Rows from block 4 of the text decoder, named by matrix and row number. Rows with one number belong to one neuron. Each number is 128 + 32 x the weight over its row's rms, rounded and kept within 0 to 255. All counts start at 0. Numbers have three digits each. After the name is the row's rms in percent of the matrix's.
# fc1: MLP up (decoder.blocks.4.mlp.fc1.weight, 768x192), inputs 0-191
# fc2: MLP down (decoder.blocks.4.mlp.fc2.weight, 192x768, transposed), outputs 0-191
fc1.72 093:048156101092108147131144180166129153118142112106133120097134157107116194116198172073132094095087169177093116163162136125185124094140129163087125110105096152123117102136143156134097134124133144088124193072120077102117140180139190110072140170173158175170113177097040083158155138079149132136126099143152154192176144167160074116167129144120171123130129080154137095140108194106069113048143117129082155127112153114113151126142089049162082129091075115141084111105173088160148172138131190121089160129093087184104124121114131125137138128145078155147119117127154102113129101126121117106
fc2.72 099:109166101123172125083148144113134093142139132121180069095118131094164130099121148117103194108107050132152074160165098136138131097125151091108124171142141067161083125108118053102103060113149125115136083095118121076125116070136116063100135121156139085128114120182107121101134137138174037093102156140114091117128146140141130131116170163112127150149132174117176118128204086172074083119112105062132080118109076080138140142128121125152179119122144139121141159078053154118163161132136076119111121167137121117168149210147163128129196153151201145137163124112163196123133099154113125055
fc1.73 100:127144171108192142145149164106197151074087231086091148072143159144081158177160118145096092118171117102094113136099121143180120158163094153119123121146113124134089106106124110196106101134122142143106096114160109150160129125074151168153117113144086143141155165156087169101154148089056116120087149163116141167090041071126154146106104161136163122088050077085066113144150103137103138135160172139150100123108141191137149111166123133120152149154158137145148082112179087185129163119142115032085132144130117113120097173123115159094130101181104091154118151168154131090180168159123124113
fc2.73 100:100097136159140093097129051163127137131169085097114116163100125124092143158139091161153119136147144139079129094127134092133207088139114138100147155091105135148161139164172116149075125137163085131119114037109158114112189121119180160142136193122151086120128126114116110154198116059170096141078198193129154113142104099118096086157145122120139155069154133109103092102059146093120086109131084051098092089134115121137094167126123067141095088126100092147176131119102157164076123124133146122098196063143091122092096118220095096095130178149138106098109170135130146100163114145125171133
fc1.74 105:209095194062137130132147123135163154142143172171100104108168161157178126138150154094175147090085105084139091123173157106068084102085109087119142128157141145166143195145178177101098115096181177091142061164119081157200128161112159095132116140110121131102215112148117139131136113101131120111052125051139130154170161101154107156127143146092138173107161092163103147143129140054117144137122186119169146168156174137092115161108108043154147120121148162086117132095171074100153124082110150136117133153178119101104132137085131129173154125142143113087152109089124111124170135139176134092
fc2.74 111:126101119108139161135056065098121164154144150121175195159068103116113135136118130057155124130156145092107133088121125128129156114187096111064134071101132172193139101187164113090112136116111157159101086108129163128070127111113138080110162115151127139104091127200149118102099150149203140205174111133104092155165110102138095091170118120079121045169083090108120133160141122092125138141158089130122151032142133115162102132100128150117190131112131148129112096128139098182121141123121079127116057143168124129096041116089160113173087155108130144172141107100097185098142108127109166087
fc1.75 104:121109130062084134165119150146119144141155180124083117098140123162128144100199115108103126091164154178121133111118108171051109140139159125167063088091167152173158154095081147092130150102139136088163191059137110091114092077154113197089142110062125171115078181074127150135126095105100116068105132118112135166132175183151126091105146114107132081154158098109133154126113136127152070125154140067127215081153122147100140110150104103164131140144166137163144081148092143138084204169101138115098131100094142045180116098130134118153130163077140134080114169162151145163095179121140121132
fc2.75 101:130114169148150151105123172189124082168162115099087135137091165156149224139144144090116133130150084077209123135166135120174183154103105142155203136150128105191137171115088126115109155160155099111146190183096084083163089116139091109071118168125112204131173150112131132129082136139109178090214146114080083136183149149168138156121100128110144132130157083150089086088097094142146126086154127160115153128137123114091141090149154113192090143100105055175118130147117148097123097138155138109198128159139123166120125203139123123109166136130133129102144144148159163169103174068149156116
fc1.76 101:121176139130175091120192133097057116082075109054116120136135200198154108164153053114124137162154095095160127136128157166151127106147092123198155113133126110115113132115179086089126130154119120133138113054110132178103084181117094067149127148141159091115102134138157138161126090102134156073114144157115124150128170142114116134104146075057133113068084127167085128106131118120119119095108106178114136119137190178219102116167127140081076108172077113197134164125137111072194129086157116122146120133130142173149112102109134130160163106168130094169128164109069137152085145149164124087
fc2.76 105:149145160124160131125148163124209137142165165087129045142138094204122116158078193157147184142183119143156113131151078129102152078170094132134101101139132124100133061096118101109108175064134134130126173046183113101122105094149121109172120177077118091152162106130116124140141177171136140127147104176137124159120139060102101121146147111161091111102132142113186137174131111126180129113102140097161138165215048143168099119082163127175150122190108157124102105133137076174180152100119173121126152130123120125055094145093109132075135115107117110114154158130172053129118090144149120141
fc1.77 100:099158146126149153164147145153106127204118173164097136150091089105158147098111156035092150132092195130159099139101182145116130088170091139166133116148092093117111110115115133096133120190159121106069133058161117047101111155127133098113136200087192121164136132113106160133187145179149123161104139132206085148131085145165157134124089071132118143108111120110081170129147124164154105107175134157116096124080175106118193128122149169126139155142134103171098118161126065163164096107130116154068146158140142164145126153147100159122137149107138113144052162176053080083119143128073095107
fc2.77 101:132125143050157155100125152192148109138129088129100119125094134199135149114138139150131127165127170122150065134147128159098075095071109139081125103149142108101080125042127138134115099139142132133172156182203117098121118167107157115126147123096144168117143040148116127082117082107155168158066100106145097141116122135155141090122144156146144169142118129139152135107099138125151086124170098174084221151164089148141126106100137083173144169083109140092083136134099134041123078218070087134105118184122129136188119162092114089106173171152124184101140166156107112130119134103065150096
fc1.78 097:116158128125155172164060125138181152128151156114155044115088162096133097123137178143110067104133136172157089138098125110135082147124127164118138154121155139192105136101127111126102079167169104050154145141157157181033176125120093144077055068093126120117117107050101103132077101137127130166133103114150142131154096129122122149151069169161142148195107168125122068137206125150141100132131126121152096137140149103102132150136154085152070095079149117138145126095081110109112067087116077124103106152113106157109191136162173133137102125150148165082127151068119097156104079108082119070
fc2.78 099:148185118142115123101078145144157173142135132087133107170179147151088153119147145126104229143087111109108108164135139076094099177137087096140130168122072131108125098146077112072089117182128112114171092134125101033126129077170111129108130146141141068146153185136155135128128110095091144151138134087134167157138153140157152099150118145090080093142111081084082132139146201156109160187163138135110086128131109131119057128162146161150154133071110114082124118104109185107126151175184092076128102117130182124136081088076174015150142128104160155116127113154094167173144097144110127103
fc1.79 095:105120163209047134117224140105122089136102115088072090136165081129137121092145168139140134123142142100033089112132046155088156151103101153107076144129129129123141103136112135088079138128104105150097117172151169131080136156179144108172110116141137085145060168105141169145117124115079138166158050097153112085106080168162098129137072175090116124146055133133119152070120138146114120200087108160165133129146138090081140159127153163138101145124121061127126142127199130138146117124139092117097104127120088109169157135117116102092139108175171103190134116161186130123123180149116090108
fc2.79 107:135118165117111140117128146197105137108163124111114147166162167110126126146094136083160128103152199165078101070123110112154097193174166169131152121166139104140147127144125140175140123147136162161167065091104083124087122156061119114145131153171128128066108138105134190042122112184206134153097164148122099132103100080145115146152089098137137121154164164160058144163124108177160137170064195170085135102117067127145092156076116116151117108160089111149083122105141133116121078136133159066198114099075149167132167127127166199117197137100146146111143084158136166129126120166106134136
fc1.80 103:144107088079119143086187059185081065165181110132116139114112133114128145171098136165061119156118189148157156095128149138108135138082119162075155180067120115107072093190122133105131114120172100124139124124102118083102096124179179175088150097134124143108117126105106131127145109080170083034099108165125152117116115115111119147211115140128120124135101142167143173102080120055126111147091137189093137083161099141092177172134131107126115146107112150135087093134142151169083163169162150175104159136120101145100132129068171093177106169175133083117172081128095068128161152137145169156
fc2.80 104:171140160127087165155128087133157161108131104102126165112043145086164150166137163124215149147139109140110120104114118143143128127163098138104080101142167094046172086180139117112118137126131155090131074117178160167123168124134122084088095152117129127131101117150117165140142148112115091137202153109084088121133170136122157092168117091114154098146095134123068144141174176149164076124142136147161129080039141111097115102187095089093171138097060098135105178077145102101097123110059180147157081077112142114100093121072097142152114093115095130162165162151141102103118177059137133195
fc1.81 101:143093170080105129100094111145103153132136102111147054153133143167108144151140145130098141078105136101127075187100085158090084118193100172144113105113131171151123108129128150102121118118080143158124082134080114184141149179097164116104151069152086142129100146150121117102162163107140139127190091179093156131139081155093121149072131136056163066175152058101113121135133166108157083148086094112121219132160106118078133125084153134128140161118091152101126143122129160193108067131091168120120160103175135158072145164132161136148081114118111120076062105118076114156131094195162098057
fc2.81 099:139161144093110090126097134176087151154069152114101118109102089115146120131155066174106115158156082143090075150127136157113131114140124137125154060189135122159089149150104140136104090127142095115106156152144163147147149098126107121100132163090119050184116157146158152110146149175121085129133124115117122133104122218167180184174160150163213148077113149154112077109113080104100136081117050117152094095076175094116106146125152141071103098180130176190082130112130144168179056091119106147143149158142160152106126194123163154115163100130109141168123105148125078077142099097094134205
fc1.82 091:084115102064128104118139101127120164142123121079137154091154168130086151110122080096123114074111153092092135152128189125092095204140139130155142105113168106039079154175160079116123110098091111091118141157157177207140077160131112127152141165111165121110041131150135102144094152143187086157119126113180202108143105135098152100150083107103136159186147129085158105127129135200115137182103106101078128127072165122143111098111116149119196154177180138114155089168127172153155128137136088119057140094130116101221166172143115095097088148138102128115122161105099162121120153151156122114
fc2.82 101:145135140126126106126094110113119070120060118139120122113102164101122130130163072086159083163053114154148143122149127144076115116202073058113184065131132137135104132127122078122120176128179148191166166210146091149089107142134166126131114129121124108129204116115117186178163149202134132138154152129142136097100121114122125185139179076131130119136117098162159117134119179087066174188140117133175142109146091182118145149192111108085151094126099149203128168127118123109132109178140123052134087106151150114125119093126126137118115134073159184091044131133164084146096150106105124087
fc1.83 110:114088102110100039099134118100069157132105141123152112098144156148144108146134111114159105154134166146149132168163141119136137103179109159200149118131140158110162180094140113125106109122118114142124184114186118206084148094080139118123062151122121121107106129148072112099071122080188131132158116146106064077080118099068137113182147114113119137140121140099093157121107165126107031158190145156099116117146141067110120141096120120146115103124139163129109117154130158192165149113153120140145161178106096101087178170164167125087213106140103089150128143098088144208131099136111057212
fc2.83 104:126190062104156131161151120122110161086165052110126114047144111096153118066140166171152133109077128097174060095172169156131153180118072157131075131099143157126113072145127125146083165072131092131122079167104061160094141132180121139104153193132131109118139172139097182138168123141106124182124163154164110168096078111099162133123178134127072075116128115152109108132166114175148129176098155138099143144110100144143135103155073152127159087074095099157077166134155185127112101118190174126090117126131134169070118108148101179130152180107128170099076135140120143110146075123133110108
fc1.84 101:125080200144126151136135137153101164124079115163151161127087096136122111128153192092168118118130136138083110118065112122084119171077134132121139118095129214135095128085160077162094195115097122071147145114113097140120098141112122177120140129138145130118087145197069140213088130124145182139146148164133053147193113106124098141133183128061155172105162086127115119166163134191185098103131156175090140138177104096133114074126102192085140130120114135115109110193167132134166184164167169167145124149135127130097134099127118102046156122104077134171111095111117191156116108153110131141
fc2.84 097:146118140119148105162123056128123142087115140076109160037097146136158149120132095153119116101117119113122072121158116140115135115138122094085127112147109114137186090154126190112092139182086077069137108115127182108154122206094087108171128126130083162096119116124156106126083132109187122118112166133144180088148096134110156076129083124156156137097109124156101069124236108101183121133122179157069144180174123142051106128072117077118157119124092153142068135132113121142105124102148114155134151125111116127100193119140126209087129195108142135166092070124129114171104119216101118154
fc1.85 094:099168124155132164130117093141152038133159203122124130124209069115106098098131126133119134174051121122089110159148048154131156113109181120121110099155136134154080077124128098116216144104123085082105114105120091079182144137141118108114109107203077093113066115206114125100156098124091118178130070133119070176168119126119152120104127149092123102124097151125135172139153132126122129150114128173149097142147068108086103166120156093147128100184160129129103089110073151119177093125065075082160147173092123164067142139082148150153142157082137141142126146113183167110133144103130135164
fc2.85 099:166156093135119120113100124137109074117080148133092151143123147141106088114068147141113189125171142169107113168059141138135129091131108168117154174080143112178141130112118168103108108165165100110163163165102126106102115145128063150085081075187137140141145112120085113163202128120097184123119101087149118151096081164033058170117129136102140111138112153066101092092112096135160072107139184106172120137113080186167134124088087114128147126109167155095136134097071087126121101116153105176152144126044081139086164169059108151106181144130102118147125167100104084153188122111084128106
fc1.86 097:104119158189134046107120096076148174125084085079078082138168139084130090098104132073126117135145111117102120102100193112118206088111081150144102115144083168093181109098145072182149127110086070192116157158077143139107114186160125146152104203120116142140145168161118197125137171114090159143115156102093132140076132125113110118136119104172186091125166152078141092160156120138122075147103153147077114151123152072171075106079140093106123130166108125170067152120057128117160137152098147150109131092163128134149201116095125125079132156126115166158111086140129109159139150177128115133
fc2.86 096:106162101121113162068119117112115117099120138124098177175103127129070166105173145089125089138091096170178107099165136088138140129108119110143116120111194092142151192157129153133127115116143136155197165096157130109139096158123151199131159136150146135157126138180072132126123091131157126090073180178125056125142090149148132141114169133116146142137155191089149061138121112130158147113134163132152134077101126050123166152156185166114185200135145118163138124137058139138126194115200157147113059216119164078106121123107105168152117141115118155104114161125084085036109176132128144141
fc1.87 098:132135073167106182108127112127111124168117145089106112178105166127158137157119136172173101131117115080098113198128170154169103153128182130162079120129152131140071137128180146125131055086153070161128066181070135126139090119143104118170148172131116142104179071117115073149180153134145114151123157167114108116197127078100154128175136148168120123072158154139110089136100148067177096086160149104152132159130181100169123071107112112187180125147109093166132124129151092099088194117074127131129184175153153133153102154105119074097129080166123059099173083106074116098105113112113119160
fc2.87 111:104167093168115103188183099103160191096137157129166113122165195120129097160117138206152127136099086092049122136135105085137160080140097186148142128162091123124143141101105152122180182114088046073150098148116128113080086154148092120140119174098134157119137077193165139171135119115114188134108050150099144097114081131136115107125090158096178162155139083119126125076067129150175107145135091106134119064137155107128099137066135095167145147096122133143150163128129173184133179076102153142195133205155106132116135164116148106096118134129150121140160166159106101081108107130168119092
fc1.88 100:148112118127119102101130102083168123094133159165142178097122136120124157140139113081155162099096215203121127161106121157159121137110122146095154167130154121143123064095087166108091145222086155116130099104139091180127149232149178121136109180122134112178109136151112132124170147198121108135139090106113107137088081204188127102102149159118151107202106107159147111095105092126141105072228137117098118123100035121110087120123132121115124087075149137146143129161165122159149171167100131069188159138201118107121148097142133149113160115109150097131163145091111121138148142127088117160
fc2.88 089:082135110168072198100189110114168123068159127091090072129180145109142138153117102124113149163107148116132119165159059163171090117141118067152125076152175128126099133168132064119102138136193140118131108097063121172175107167191111116133083149200116157174081150097113099137119143132151182175156175142104082118091187121118134101192150168156158089139165127096138157089113198173171136097120098152111119109089129114154176112098151100122141098060150103169162103154170139104082137141095096098108101140178127132123090130127103137218104088111124096165142122123105106098111105110129102102
fc1.89 100:129157100118103123063128128161126179159163081153103182125156126181086134183150125115044169095142123115118172052139166131130143114139145110159134125127095137090142149159151137140142122106170097114112107079141125140095110152107139115144141101102140154060130104109086050146140100179192168095102118088134110109142098109125137099114213103065120089138116120091110107142159165071129159116131117169106111090180073143144148163096147180142127113170138134135109120105087166095183123134134115081109095117083210178196079105088148172135182155108164173183086069094130110169165107144075109128
fc2.89 104:140116147208129099134089150101084135092159124136142148130112134111127116153122114081106175151106140103154171092142117073113092138135069099076147161083167175175157119120125161103120073091140083146131114119187102086104143144122136091067098146103130167192048118140175102079130052112055073148146148104116178130187109095133120064133112143162086116169067156152125155125145071113101114104123218081125142108106087173128139108154147176119128170131097130113118138126115166106139091111104061112083118113128142101173114115157134088082108154184129163096093069143146157071097117104129149176
fc1.90 101:118148156097110107131131119126111117180151142069137100110188097155140124148168174122147144130120134174126171116126146120141131062135183101081165144163143105144079172115128141111112151083144099186122107154112154093164165125146097132144107095199138111180165119136091162101064161156125053086100122166163117141113088143104093137131165141112164118106120133131205124125176071145162066157084163117119136127136110154153149125087158142097130101042123106160214097111120169128132124132124086075166148134192208142177087144178129150151142126142178217176088072101114128086164134118089097129
fc2.90 101:165097111144167163120184155131046129156132157145134110097105193111134127181075126158085157127090104083112087138108107164118116149159092140147161154084111088103126153076102129092128149099163140122128119110104126187130154175069122100116197184103107202108186090095143078105145179115129130126114122079100103058082136123158138161096115178111127137146163139126183109119132094154210145165128147140159076141178162158141165146051108089106148097141169140126131071187175168186165135164156141120105108076139137152114126083158139155127091141116181168118149177118089132127169133147183096104
fc1.91 104:152144121126125121131178089112112091131116146178178181145127088067134149095117147147097097029180130143129112175106139075170151125102184090173172114064131147101101114116128138102071152109124176154121137153081055103131176137184110152130133135109087139153185138128149111086108184127109125121157139137169093157136145140121129155166048167180139126123067124129097114107120075148173113128158126090075098123226159031065091193184172172117114112176127178147124138085122105146102122143151124132166129118124101121094138136103107164144173121141146136084100166124140106146119117143176117119
fc2.91 098:151090089063110114142179163160057113131096205140166085124177070096140082133121115136182140119100130142159125128155122123162178075109134119119159130130107114154101107152142086134109161135095146132147194144112152090179103149113188052163154166138106124161067098109134131134137138120076087164150088130162131127058140120094149082165104138169052130085123151113113049100134119159124122084165140097064105105097128170160156100131112131052116144114135173171090110124144162109112166126158157123130154149130145142080119147110127204138114158176152141171065132178153093182151135151093191154
fc1.92 087:106099169123074166116157084123173111103080130109077139163083080152129056163127146085121141139117119102096164099130107114174093099121122160094120118161138183139144220177145098122113096110130118135093077121130161127143079099131153177125133143118161090169151098223182133148170114139175156116135077164166052158110079131151115090148063148149132110136096115134124130129134089174115183166108172131111105186145148108149092135047119122152169110153150147127194073146155117118184133084103162149127104169139161120139116137122106132099101141087126154091131115096158107050166136225142138123
fc2.92 106:175166086156118123135132083104182134119110121135103156132112080170170138104125174121111112084128113129089095181143172113218218141109124079198080080155128111142090131122134132081132167119149082131125116075137126121122127086118087101109185128110105118165089095148116112147126143072109092219131160151138113165117160113086156088101141141063143130056147124095099109144178101092162100123172075172158111110150101127111163124185119160210166146098188120101126121174138130115130174107073178119188127161070107073142109145114113134084108116163122107110082114108177151137122112089094134155
fc1.93 106:079118127082160128159124135102099082173155107111130119090129131071133139148163108111073134080079135076166129122189064097169148128123098153083151067126108171118101161113134131135145123119159110109091111204132143116138137097132101079115092074145141138094191076180111143140158162082114108115120149145180137158093121152131100146130157148092155144142133169164112207123141185121101093189136155125134127172079189055183142143110096123165100128091079164111164087124145168135065161098198113142108158101108098117123113175184094155135071173111181111130114124092092141141165153177092182164
fc2.93 101:138130128178084121166135132086125097122170180134124154150117146125140152120095130157154145138151127182112141143113181130142159171093113123154118108179152112103146113087147109165150162075100103143134118152127191100176144143150183102040118152139091129145118106235112126111061135085100060103195126154112132126093076104112134106101107077119120129116128117142150048090159135111235144144154066206077126113183162114103138104149104126119128134111099118159173075128065147123133106174150139111131121131148111158134169141120100170083116191140060158148114072117161129152138071110130128193
fc1.94 105:112144151046100159107121147115086133118124069121131153128102101128075103120133121129099122119167155103179149167126112087132105159125128118138108153111143169140167080066093090137150164130174054130185171171157133168093121116122127182121129109181173088181183122131102137172054164124078166128099127098148139075165128183092102070112136091109120104131160130116093133111122086183141166137153098183159152189150117133114141167061163106185137166096139115134116125179144091131120096129119132183154063072188200097173159147164128156159140132084145142132121150148123082092101193115190130137
fc2.94 104:091113132189172133198156137136121087128178118119201166087084117121110115130130134098180114113078197159126103078097123173171080093156158087092161100159145120126123132114161120165112190062110151119137130152138129199115131169130114133131135112099111178103088071138149148137112131146109079046109135148142204152164141104131082153129128176088138127168086071136154054123097061114153100173059107126142110098144202155115100140093089124133170103098141116122161135108141119139131165098154145100150131124153161139142130130163095175130111083126148062160101121192075159146108161150176167161
fc1.95 099:114152159162124144097086140125100111129107093142121122131133159127124103125059095122160179110079091142113149073138124094104087171115090101181061130105192152135174125089074191100192164155167116113113065152125197137131075163119133128145086080203146121150113095087140110074152095156158132183118083120133114094089141118108123100140119136131141115168048123107110098139169123145126136127137153144186131189132116138158179104157129150130142136127134092176100080110152152102149193117116144150136108121109134156102053095185139103150183132200207126076107143082126135111135094152095205168
fc2.95 092:121062151129098134138120130111134114179123079084115106125105107111129149090090086154157155111171148147133125179102159114060115127130125079166175144127156110070151102089168141123131091165117071148160135106109154092116161090255092134104143141123150136112063116102177094124105065161164100103145173156070112157146141092111163062099128102167095161133136160114100188078146103138127151133061117149093080086125142125136126105098030066125101105086110138138167066113131104108107120123115109155120104161136113141151115118175103067194168096121101091152133080121114095069114147160129107131
fc1.96 104:113099138120152163151149124104105151112128099175190134157154107104145118075127178174133122131103165118114143103141187090126124083167134083173125126111126178179187118102174146133106144125137145100123226123194136157134167084147091101090140126071138138097147114159101132114178079137158119093166081131080171128117153138111089137188103198138120091106109138164127144182108200183122131178147130154132142113173124082111062125126118107106117195090185112107072092110124108109178089071143118158064175119157129141144190155128086137123105130139151131159164037083143124153111173168110105142
fc2.96 097:126169131094130125125130044093132177121194124139127076103093083109147129142094142134093123203188126099124137090158132112106157116177098157172162139148093147190121167128138113098119145129100042104144091102121218116126130076120072127115164171178133102117139149116106147128082142170172169152124110148130160085109134097091142095142111137131131102092134141151102163134102094092101125189149153147162150177149169082100160159112124183062173073105094092144142128119105157150117101094132146087131150198094085110160145060139126098198144092116117166130148116117085130103142062204069111119
fc1.97 103:210164171113149089137085089112185115161201096122137143136141100139091172106065129163096101159136103146135095157109168103159126166130085040126102098116139099120169203100151134152151079178072143122100097179145150153087171215131175124137142129140116129143142095128089178134178111170167193157133129122116068135095099105120126215131153148109149087132170223101116056088133150133113161158140139104158184152155139138142147128166127083110118111078134135142131121203153147160174144091104125151090151079150092143133162181113114125116091160111105137112143131106116133146108122118119107142
fc2.97 094:107109102101084176192081145181115103115095144087132148106129114122193085131119098123061107119116137116068148123103165067094129105105146128131067095143134126107145098132110062118087123138169095164184092103163151168132118160156122101102187121153153183078146145113140179123106118066119134115113154108131098112073101121038132111131147122082198077091143134050105109179065121136162103154158120134149158176194093103135134127128113159126135114123182117151104145087171151148134134125095101119093143063101166109096119161075073148171136088139105113181127168099144142124176152138183064156
fc1.98 091:131057160124183119101108118158158169144144181088163139156069084128089136154081090069084129121092126139117125141152145135184123155131118072073071136066110136159145096105139074078160156149115092175144119165175133143170067121111159167161157101173147120154139145127186151082167104193132121173075073162089117166115168141158128138049198106115140154118092164117103098142157142128102104124124106130085113145111176157063099142124096120151139120150171142128174141105110110157144111167141131148160054146163106091115164057127102075133120165154099178118160188098143183110134139115139127102
fc2.98 100:175194112166162131101150121121140159115100151077133148158161080097159098080182160111120147178148145147108140126128133145213126099168147067133118146192141163056048083160086118073089150101125102096019128110145138140176147124124136123082120110152138159082130130134103100110069136170163122138124145147117093128109173109148125153113110195094091132132101075125133165029183122146124136208115155111172124145135127123105190141167115126139121107099139128083132114124100121128152091121094128078132154163118171173147124169134145179136047172164130130116108156151111065149116145110168120114
fc1.99 105:153060169078163159122105229128155099159112139091074090182101112171164101120102116127187170150137085188159067143143165139115116120067097082133127151143129087151095157079147138121127090119098113101144178148100100105179144140123124144106147164132127074087155109167145128150167169133169104165134166119165108109108091205117129096133140136149126144143169149174139119129183103163091132156114115073190109072117154123103174189120146162142169168092098074118094079164141125132116087079170169156098135119109114107077088093154164159148125129138146137141089134159169118119119077204159118075
fc2.99 109:103102214168155125086080121148114106136119143134111118144128083077094190111102122081087132161146141198178127155146130143078135165121153078096144129126125111143091124120139123151163102139137152173069126218121084154113165127088108095164105163066122082145143144110117086047125118110164126117171120180077117049122189125141131106128119144108104157148181133117163148185141099157141228122131102141204143072140113158219077132131172134084111121093144117106155077090136175179147085160126126134160089109131131127108109098131112137126110177085146096121140154111085165127106142112145130096
fc1.100 101:105138167150104138120117122173147063169107098122189181110130143114127113125101142144112109105112148172107152095137098138117132117139168114168092085164168198089115124075128137089156087142098186170142118125145136114120099140115091140162164086097157132093173035119178116113128181097151149130108171117096022169090136125172098131136148172143131070099094110111128123129182108098099121128107137148124088122177195126119085116110163129193133081130132139107133172093211092149119095125096173134149151153123073110160101093166172180134122113162146044159152097198163096119134129159150185091
fc2.100 102:074182129125083163117145135075148145058085118098150105101160125111088116166125121100091154167134116135081157116110151163105146128143216129160107119128074148172123125143115095120115179161058063086107110155112181122152119122097104107140102115162111124084136095150181148108152042077146097105094153135078157157106069150181165091161088154161078090162098094131132131124169055090130199122068165120092143057099100148125142160116112159126198126144152088133123132129103101071138126101067090072175124124162076105112135106129112131116108136108127105083118147148091178094097132119131150163
fc1.101 091:154119135081132136112148121140089103140151182169088091123134129196118123171155109081150082112105105174086123146145072143126178138137096167161103139124087121119030072101120131109108166076096139111123132116089116136133127144182148120165148128109167126109136123123093095167137089147156115115138094111132173152116079113121150143140137136145111113171146062108062181129129152134172118069122115113140124190117151151104170126155113125098054114058133079125155149163114146151069102165073150105155130067085111062104158172161138221119065162081157155114078114109088088086094165107198101117
fc2.101 104:146164119131138147170120088131112123098113137143121126135145119164086129172132125133138156157145086100197110135125134068113173117136140146149073119169131152109122127168077081199148165133098144097139164129077157069151091099110093126129128224077143080128138148142140114078089108142103155112148111111126162098163141147117095167099118130155119142194107146192146114144112115097083097135110099159139105172101154143161112142134089120164092192122136067149173171074175175121158102148042072111153075136128096134082081206087154136193083111057083111066124146156145161147122099147159078148
fc1.102 091:093161153127100089185135147118073160155140118123122137125164110087107171090112162175121159117154102131115098119149087134094143111076153106099178179117113159147157128132189166045079138131135162120108110107113050153145162098122191062145147142147117185157138146128040149137159102095123034111082131104056127144126138071165149122162104178179133070122153136146129123179134135101161139069151116144126063142053106177175120156105100132166114064178156118139096097119107157152147150096122112111176145129128109138140124105139114115133168165151193179160149115113171164122118172152167115157
fc2.102 095:039124143158125134146071102048118138121195123124103157122159086124138158053149133139134191164198130113144169148159162190101131126174142096197164155150135096151137135118116106074182142097104086125082159117133034157133172127090127190169125126171140114150127090110081059131172108092144120151070165161174136072112059149135113144145139158153115100159066160141119116150102142100078099111138166138133143108131099181095145127127169139140104100136130142160135127118103120124143145117095153136161163155186164109089148068160106168111162163108117083122147143069140133119081121110152189155
fc1.103 104:182158229110165150122143151116108166088128108134088187171128112144194137150070178134112095104114125102096117127061120178068051105121149167096095104078116111124111139102138090115091122126075135064127129071152154165153147104119136102100098125091159120115197125100127139156116170100137169116069125103114097177129146196165139128150129124166111202131154099135153091107174116124141104155155116121106143088192130172134118104093123070115148150133157155118089089192163148080135128186163116152152155212083145148120164152129094147106134102186171144134116147113119148138130101146183101183
fc2.103 099:070164128158141175073163135148105129147154127060165129171100109182151085071092181133166168126187134121159187103100117085086173094180061141110076163135099148125143117149112136101099108094110154175127062107159078108098092090056089107146168096110140128160154137166111122180123090132179188117097176142123124082191124100114122114168169117166144095129123150132146154134155097115175120176176143066103172123134108122163111102113075149192159128108132148102115136064160135164122126088089145124110132144118148060106155175110122083097157118109159105173110118196090099100123115151120159144
fc1.104 090:102160089083121126142092098143044072118129117141187115086129101127167105143118156126152118123178125115105150086113115098076138155196128116091128082129066075129171072123127145066072113160118079210108157137108051132154091146170097140153127131137144111135147100072117124163157061183180158126167114154091120145108112113162063087057140155146127151118122169116104205115127052138157119103099162107142132110119094092114155126075176105140156115109115121152124118125113161187144163139104094076032175097110114112123115101113121145151098133161166164153092161100135092136134164122135151160
fc2.104 096:163195087140106116130101098115131105093111203145131153126185080138087127126044135137120129079076162131095062071109130156161090123129123137129113095120179073155147136099097187120152125132130088132098172071124121177131145118135070149183112091091105172160148116092124124129097092150102183117067122132134088058123116078089110076157125176099086135127143177169170122173152136179174112099139141131129144149129098134108137103071120189106121161121110104146099176116101185140136119122154160121120160115055128146147110152146083148153119112148144093182100194117111124160187175145052178112
fc1.105 103:141125089091123084154103169131176147125166108118127177139070170156119141123116126118105148126168151147139088128173143131146119069103112092150142170069148179151140110140121106161154147151120139130113146126151151126131156047128166139133127179086109110077106122123158062127202114141178150140126212192049132119125125147120134177122111084138113119151121169150084105055145113157093119164162149095162092147195056081178149197160123062155129168075130130106142148087092172107167178141163129102090140139080048166132133090116097082107121127128123092116084113165121076116118113153143085163
fc2.105 096:121127094118159148059091099107106146110081140145110118010143085129140137134101158112164105176073119145094083097151089101126095129131073149118140100106120076169131116143136133173079126161102093102115162152174149179120121184154088099066094099132133161123112115114086120069104056128179168136077144089181087113142128151132137095108101120171157066035126142134131162116175080151147142109155103166149142142099096164108097131111101065105104106131216081137170099142138146169104155128140146170139132129159159163069101088113103151159148076095177122131114132145113147118186131136082102159
fc1.106 099:150168141132115106138107155117177114127118180120127185179156151104118098094179131107106105114094164144108145190121095144194174125192074140147119136135097139138166171144118193145211198090088089142034076141124111109131106122154109112070170097149152113070124114111142079114123112121105178104128132124212044119109128094197123124105185152113138129098121107052168136159103117112150123118127139077139114137116118076100136098137099110116121129109109090151149127160115169168095077107119164125144154165126119151172072143114099097161151138093140146127099112067057078170118129069097111143
fc2.106 098:092084151143140126099172176110158119114103180109154091163183112094169155186134104132042046085122068075163109120212160111081159191107192132135150057133165140107144161169107155113159165137109098140104128166160130141053139155172153113139087097088107177074127121123055149121120119169152121134146127130085103113111167173153144154166100136139126139134119158125089105135116142167121155125109144114115145101097074114079133120069122149160106104146072115119172089123142190110128129075121121162104161153115111146087162100146125191114125086104150122144146113198152143145183086140083173106
fc1.107 100:113186095148100168120155127054129096129123163122143134063136079099082121136166141091155176112098138105076149138162076156146179164141159183084151124145130078142091118134088158185152127189127104157120189181138069132118090153180151094156159125130164133086086142176140109113133123090084134071112048165167110070139143161113106130133182155165144054164164143177093128125133120147118120125211093127124171150161111141150132131124207125121118177141131128119148081145133133100109105121100118163101133132168144150185115133132179107082151046095097127142122086173075092106115116168137092121
fc2.107 103:113058095186140118147210139205148149096075119112109090102132139157122111149114148164136065125217123124126126094203141138044142092092109130107089123155079179126204164143134102111143080097135115113088093125112140134144117136102132090099155089124126113109102111103140174076083189106131134130133146131159066099211143174116103175133128092134098068134132127204121129075128114135117169087170124184090136144094157138122181107122121120096081179084133149163160132137130144070129145148135198106112138134153125120106110139142148124197148126123118104102108101086143169134172192161117110104